From a checkpoint of a small image inpainting model: activation silu.
Rows from block 2 of a small image inpainting model, named by matrix and row number. Rows with one number belong to one channel. Each number is 128 + 24 x the weight over its row's rms, rounded and kept within 0 to 255. All counts start at 0. Numbers have three digits each.
After each channel's rows are labels from the 100 images, of 14976, where the channel reaches its highest value: "top examples" is what is common among them. Only what is clearly more common there than usual is listed. The data: abstract colour fields from 500 small random pattern networks. In brackets: how many of the 100, against the usual share in percent.
# convs0: first 3x3 conv (model.enc.1.0.convs.0.weight, 192x192x3x3, each kernel summed), inputs 128-191
# convs1: second 3x3 conv (model.enc.1.0.convs.1.weight, 192x192x3x3, transposed, each kernel summed), outputs 128-191

convs0.17:153146146108140138125068099120119138102142139158132133138106074106073127118132137126146172137120138136110129125157158126106168104130103139144134131130179117090124153108118157133141136137123099
convs1.17:107112138134117118156142133083123093153110132133149144107131134103112155124095116131105120124159145092092128127127100178211096115124191112107118135144105110098115111109097112132128131115123165
top examples: mostly blue (34 vs 12.7)

convs0.23:172142127110142117121157110092128137158125120154141114122092072190059123101121133100134142102090138164062130120082137126100143116127094131110115140128104112129104070100107126153126146084104120
convs1.23:091124138152097100152116097157114118084125114140192119120116128088129115130166142114132134134143098107135122095103094117131122115118134082109122093136127132078124167125148106103086117138116113
top examples: smooth (27 vs 10.9)

convs0.154:121124114138161084130097119121144112079117097163059155108117055068095134127149134119140078091136141087075145112109134157145131113140154162125119115137099124060144084115132133112118126115143125
convs1.154:149123148135104209134141098139130133116130114098118107120129092131124137135145103159135115151101106119164123155148114172143099151138140106136109142103142101134116099089113119159139128127157171
top examples: smooth (31 vs 10.9)

convs0.57:103137116178122134125101136071132148131112135155141121114131091145126136121145113115146091106108142115130129119137130137180123144134123142132131144132131120136133152119159118134154143109134142
convs1.57:148127163087116093112109125113082110123152125113116123134114088116116136150109136116135126146195095133095127116127130121069117135139107146117121114125126111083132142144140136114135129143125116
top examples: smooth (29 vs 10.9)

convs0.81:144132112140126152129102116069153150059133123145150134114131121165113134117130115139134126133159136142148126117122130155156128129136123107130122129136142099094138105131157147105131122125141112
convs1.81:148166168134127121150094150132074124153150138127078122182164149081147166140125132116130148142126106132086149165156143129104147141153122113159153162152125136106130091135124140137122146127133177
top examples: smooth (30 vs 10.9)

convs0.131:119114107131115134109119136084169110049090123120145148107116092114097128132115105123122086079122139136175136129121130122132121123131137116111141126134120100061141107091126124120119136125115107
convs1.131:139146164094159141150114096188089156115158133114106115149126101146135142133146146141140166132172144128102141152113149120101144158159122135161141145129162174127120123126144155118158142103130169
top examples: smooth (49 vs 10.9); mostly green (34 vs 13.6)

convs0.163:200118117130147156115187103118132111154105122177125130121134106142130128128159158117137119092103144122136139110120112133159130109129150154109104148131094139127122123091125123139132136083113159
convs1.163:117135125158100103123121146163122115112124098122162137117074164128087109137151098108119123141177122120151131121104120107104132094143112105131103117140092101082152181137127091143141134166125108
top examples: smooth (28 vs 10.9)

convs0.66:139122120156140140131126111081159154059139129144141132119132113132099139124137140133130154122134137150151126114119127163149118124135137106137123135136137080117140097138140136127129111135138128
convs1.66:138155173145142153178105140158085103167125121141092117149125146083156162129139122129135097136133136128107151176127163144131143129181134143130147135155116161093137100119133132128119138134119139
top examples: smooth (36 vs 10.9)

convs0.24:172117116144163134115160120074145108106090108151157139125128115161137120116148137108137093098106139109155133124108121122133138135128134175109141145132113151134124134094139111139145137126127149
convs1.24:106117157122073111080116102170109089131135094118136138125107124123127110124142124125123098130134112102107098121128125102091140110142104121127085101120114114101108211121155099087116123146130121
top examples: smooth (29 vs 10.9)

convs0.158:177110098157168151110192136094140129136105109163137119112137133155136132122159151108140121100115144122148133117105108135157122116131141153119098147137099130145129098099146117122135137088121154
convs1.158:091132128169081124110097115173123110123128104145128125123076133121118107131155091134135091137145115118119109116145137108087136108145129116121109106130082116114138187131150100116118121164109088
top examples: smooth (41 vs 10.9)

convs0.6:106094122082097125101114122186114143116120114098125125128173151121148148201142138147132128132144152139132141130151112123187083128125153142140126179130157120067127139117132117159125137064137163
convs1.6:124135124167137113144166154072181136101136118121141185134094134148124120159143137158138088149141132131098133113145158107124131131132110106121134150122092129151122123104151109107128131091101102
top examples: mostly red (30 vs 11.5)

convs0.143:108122138107136134138098148114099124087109128064166090131152110092116142135140142141122147080117131126116132137123145117106142128130103112119132140128110089097131051131120125132097128106120120
convs1.143:145122119098135111105114125060147149150140120105101116150127090159152128130152098154123103124105144120103118097125132128127128092138126155093150122140127118133149171123114145160154123123155189
top examples: smooth (29 vs 10.9)

convs0.174:157137082101182138107158132080117128122100143168113130117140108108114136130145115117129101111118138100133133114073100152131148123134131124123106128136097089117136099122140128099135132145132147
convs1.174:128126135143088156133126141147151121154152099122112161115120160158138134100176116126160113132163136151140112152173141114155125104148186155129127126111131154134134167116156137123130137122171118
top examples: smooth (33 vs 10.9); dark (25 vs 7.6)

convs0.89:157126128148178137135102169122132116135089130164136116113121086130109139118149144104138088099113152089145142125077108137151148125135143152120106140138117109103135095119141125080154145100135120
convs1.89:139130144113088140111130139128151129137158114129118166121125144136120128127191102107148124127148116140098100107175157101116120103144141117124119119128141128107138146128142105098150133139141109
top examples: smooth (39 vs 10.9)

convs0.168:103147113112097104117184082122127122091127127124135108161127139126161121105095135180150128156135106117111125128163181147112142144129120101158158125126113156156134114135177158164150140125133121
convs1.168:126136127106151135129094129190094158126137107127125156154129143118087159147146138171104158122143154157129130125162155134167173105127127137143150140149147145087140113153120190117120148161123104
top examples: mostly blue (31 vs 12.7)

convs0.169:135143099118160115151129125125154108142106157151056163095118079055081126111124114139120115122107125077081122102117110137132110109127116092136104124126031097143136098123133126083115115112109134
convs1.169:118127106133113170087096128188128163104171082110163128133093163156151108089131139130134148113155094161169121108114124099125133125113137145123126125107165123181125093071111132147136142150095135
top examples: smooth (32 vs 10.9)

convs0.27:151129095121151149128119103092132149080122117119126079121148104125131119126135128154137088149129118161141123116130161154154151115129105135121148132126124135160136084107146148147106117105096129
convs1.27:076139138137129123109109156133117089130143101178124135143144170097154139119090120117116144138144096107106108129137109109142114128121140157132077116120141121159104098135134081094151138142180087
top examples: smooth (49 vs 10.9)

convs0.115:115133088088129138118190102147122148087102135142102136100134034070137122141140112117128106130123121111165112076120126142149114121127118136117097128127082096129134126136139119115127125108132138
convs1.115:100135126143140140113099139172134132135135089131125143141113165116146131087144131110132125119132130165128132139133134118150130122154130126135138129131143101113156002104137140117100143129120113
top examples: smooth (40 vs 10.9)

convs0.146:146112120153087132109163119163115103164129100140121088136139186140177120120123127110136152130096141132145136123158124123164124124119137185129145133128136152156121216101096114182155142138113172
convs1.146:115116124121092104148097099084093103086117121071158110126137077134105124115104156125110123119121126100123124144103129089082127116114134108090119116122115114115117159120132109096131109099139096
top examples: fine detail (44 vs 16)

convs0.167:138114120136174161098204118147099111180107109128173108117141131157118134120142160098132104101087144125195137116092104117147143118130115127122100145133115145136119086097134114096150136080134155
convs1.167:124119126111083121109118097101137117086134117129081148108071100094109100127129104134137123122150127129057106119138143110115121103118146150095103093122122110104138176145124090159108113141100076
top examples: smooth (34 vs 10.9)

convs0.82:095137139162134100115125140135140164129136129096102116116140089131079140089140129095149118100115142134103139148092109128161138139142131102135106142140097117150139089130146132117133138108138084
convs1.82:131130163094109079157100120078084146137121139159124123129104106058095135163138185124151147175144123113127147138126123126100100200143143109168130150115111123112131180137152132113115137135126119
top examples: smooth (28 vs 10.9)

convs0.121:076114137111098174110161101145119127114104135097117119141158088119121144135142138143140102086111142107146146133129150153145162129140123151136144140139136158121138040109140138158129132109136168
convs1.121:123137108115111090071155127077109155109152102109108146132120150111106126124112144108120145133182135133097125122104101106130134131153145117116099130139150107088130118122130110093118146138141133
top examples: smooth (52 vs 10.9)

convs0.71:053142153119127149126151121145157104136144150116081108108145089069080135128138137155125155119144126112116130120087104150140133129137116116117103126134044116139144113135132140105116112102140121
convs1.71:120129116145134088122128149131120158108135119095147114154102186102114119108125151118144119137129139165158143154118155116145130150117134142188147180124143120168119052126133143124156156149134099
top examples: smooth (31 vs 10.9)

convs0.60:120140150114142115162064120099139142184084134147100112123139121146097126121130108115128131128129127105093129110114080123124132131134105118105128122135111140145140056149146119120113118112136093
convs1.60:115124098139121095115095151147067137074134116134128148124114151066083117137160187140130146152124113104095141165081140090144134135123110131173120130117124142149119119080142123124116138139113135
top examples: smooth (29 vs 10.9)

convs0.164:132126147147147118139078118104129122141129146164076130117117069117080141143142109134146125110119136128018124116144116158143115128139159109169113135135104125122146072167132137111104123107129113
convs1.164:119119146114114155166172121156146140172127106122184135112137115073121148100139174138111118133134159110210149152121131191167135129140094114133141142141094084141130047099106127127165121128093144
top examples: smooth (33 vs 10.9)

convs0.140:128106125130098078127119101101109151079148124119166086132147074172115140127138161128127091113099140148168134128108149140141148131143086130118125146136152116125153067153131135100155140081145114
convs1.140:147137160101117140092159147109126129167121171116063123137100124052102135142121058158122122151148119118111136146126117117088119139135122102142144115153083094098131166140111136109113133139108115
top examples: smooth (32 vs 10.9); mostly blue (31 vs 12.7)

convs0.148:091143123097094123114127112122103124117144141106121033162131131157145127159104136140147180185199136139140148169094152137140162174132140165175170157130149149134132134147116153165155150142151141
convs1.148:139128128125183101126118157163116134120139140106118057136129144129135155136156134152119122127116155098126126132108130129128139131131132131133133155119132143142113120136129170107128129149133098
top examples: mostly blue (32 vs 12.7)

convs0.63:051132143145139150118134127143135078167111115128077133138144166114156144153137092154145155132149136107062123133161105189165123113131138140150132138131095127127156190133149138115116121140131186
convs1.63:090110113159107094126109116139107109084135105072181122149148142178146126108131172138125108097106137112123120140131134086131152104114113168093125137114155136139098084117144116123150131121158086
top examples: fine detail (36 vs 16)

convs0.51:132120122161185156126139121114122128119087130161127119113138111139143135124158143106142125102116145108147130111125109145161127118133146159120112146137129134123132127119148121105140134089135168
convs1.51:150127128129092129108126155158123118128128105123147166117102158127117125127170105104124080120138130121103112111129157089118137094154108130116103107139127131097142135140132086108155130170130092
top examples: smooth (48 vs 10.9)

convs0.120:118116098169105099117150153119146157097100105111147090109131066095128128123126110077106106097100125138147115110105129112105133098134082137090116117133132088155136039149140118114137106099106128
convs1.120:110138133082120092119163124140119117112105146131103144151096150102094134139162099150143082135101134139119138133099156126105139135143149118129132123140070139123130082143123144092114155136122095
top examples: smooth (42 vs 10.9); mostly green (38 vs 13.6)

convs0.180:066120153129093095114106120115152102155126124144150077097134109122050140103119107142139164089126136094098129129121089130149126134130145116150087155134087101145113081147119132098116131104121130
convs1.180:143143149117088128134135097136120093119135142109168100157118133129174130153128111147120085135132102164151127118133151122102127143133123114126138139134128129139117155090110112146145142153111097
top examples: smooth (29 vs 10.9)

convs0.101:151113105151116117109130120105146141062130129108140111096120078119133119123125116106110115080118118170151101099129130108118103089120116124114131114121121083111123058168115110135101097102120131
convs1.101:101137161093143171135138161166111116151140156163109125164143163070116140109149113142153145149152143133110157140121128118124139126167123092155150141144129126126138071150123172115127161099119137
top examples: smooth (57 vs 10.9)

convs0.32:182135134122174133108164128102126135147101119159172136137112078159124124113137155113143089114098143120177141127077137116106154138129102163109122143133115152127113095093145119134151145106122130
convs1.32:102114148131056108107132090135128083105136089143110139116089137103083112123162108119137121128157114117096101121133118099120133084126136130102090107122106120091115207132143086122105121128113080
top examples: smooth (37 vs 10.9)

convs0.34:161110102177149092111125144056135130059141100150125128134160088117122132140167144136132117110144132143129123127141157162166141107132126134127135143133136101111153118116131130144121131137109155
convs1.34:080143157140110178119109065155100124134145117127149119137110143112125131129105115117138118138133110095084119130105106125105109136148109118125116105121057144109112063113127115134088118102100157
top examples: smooth (56 vs 10.9)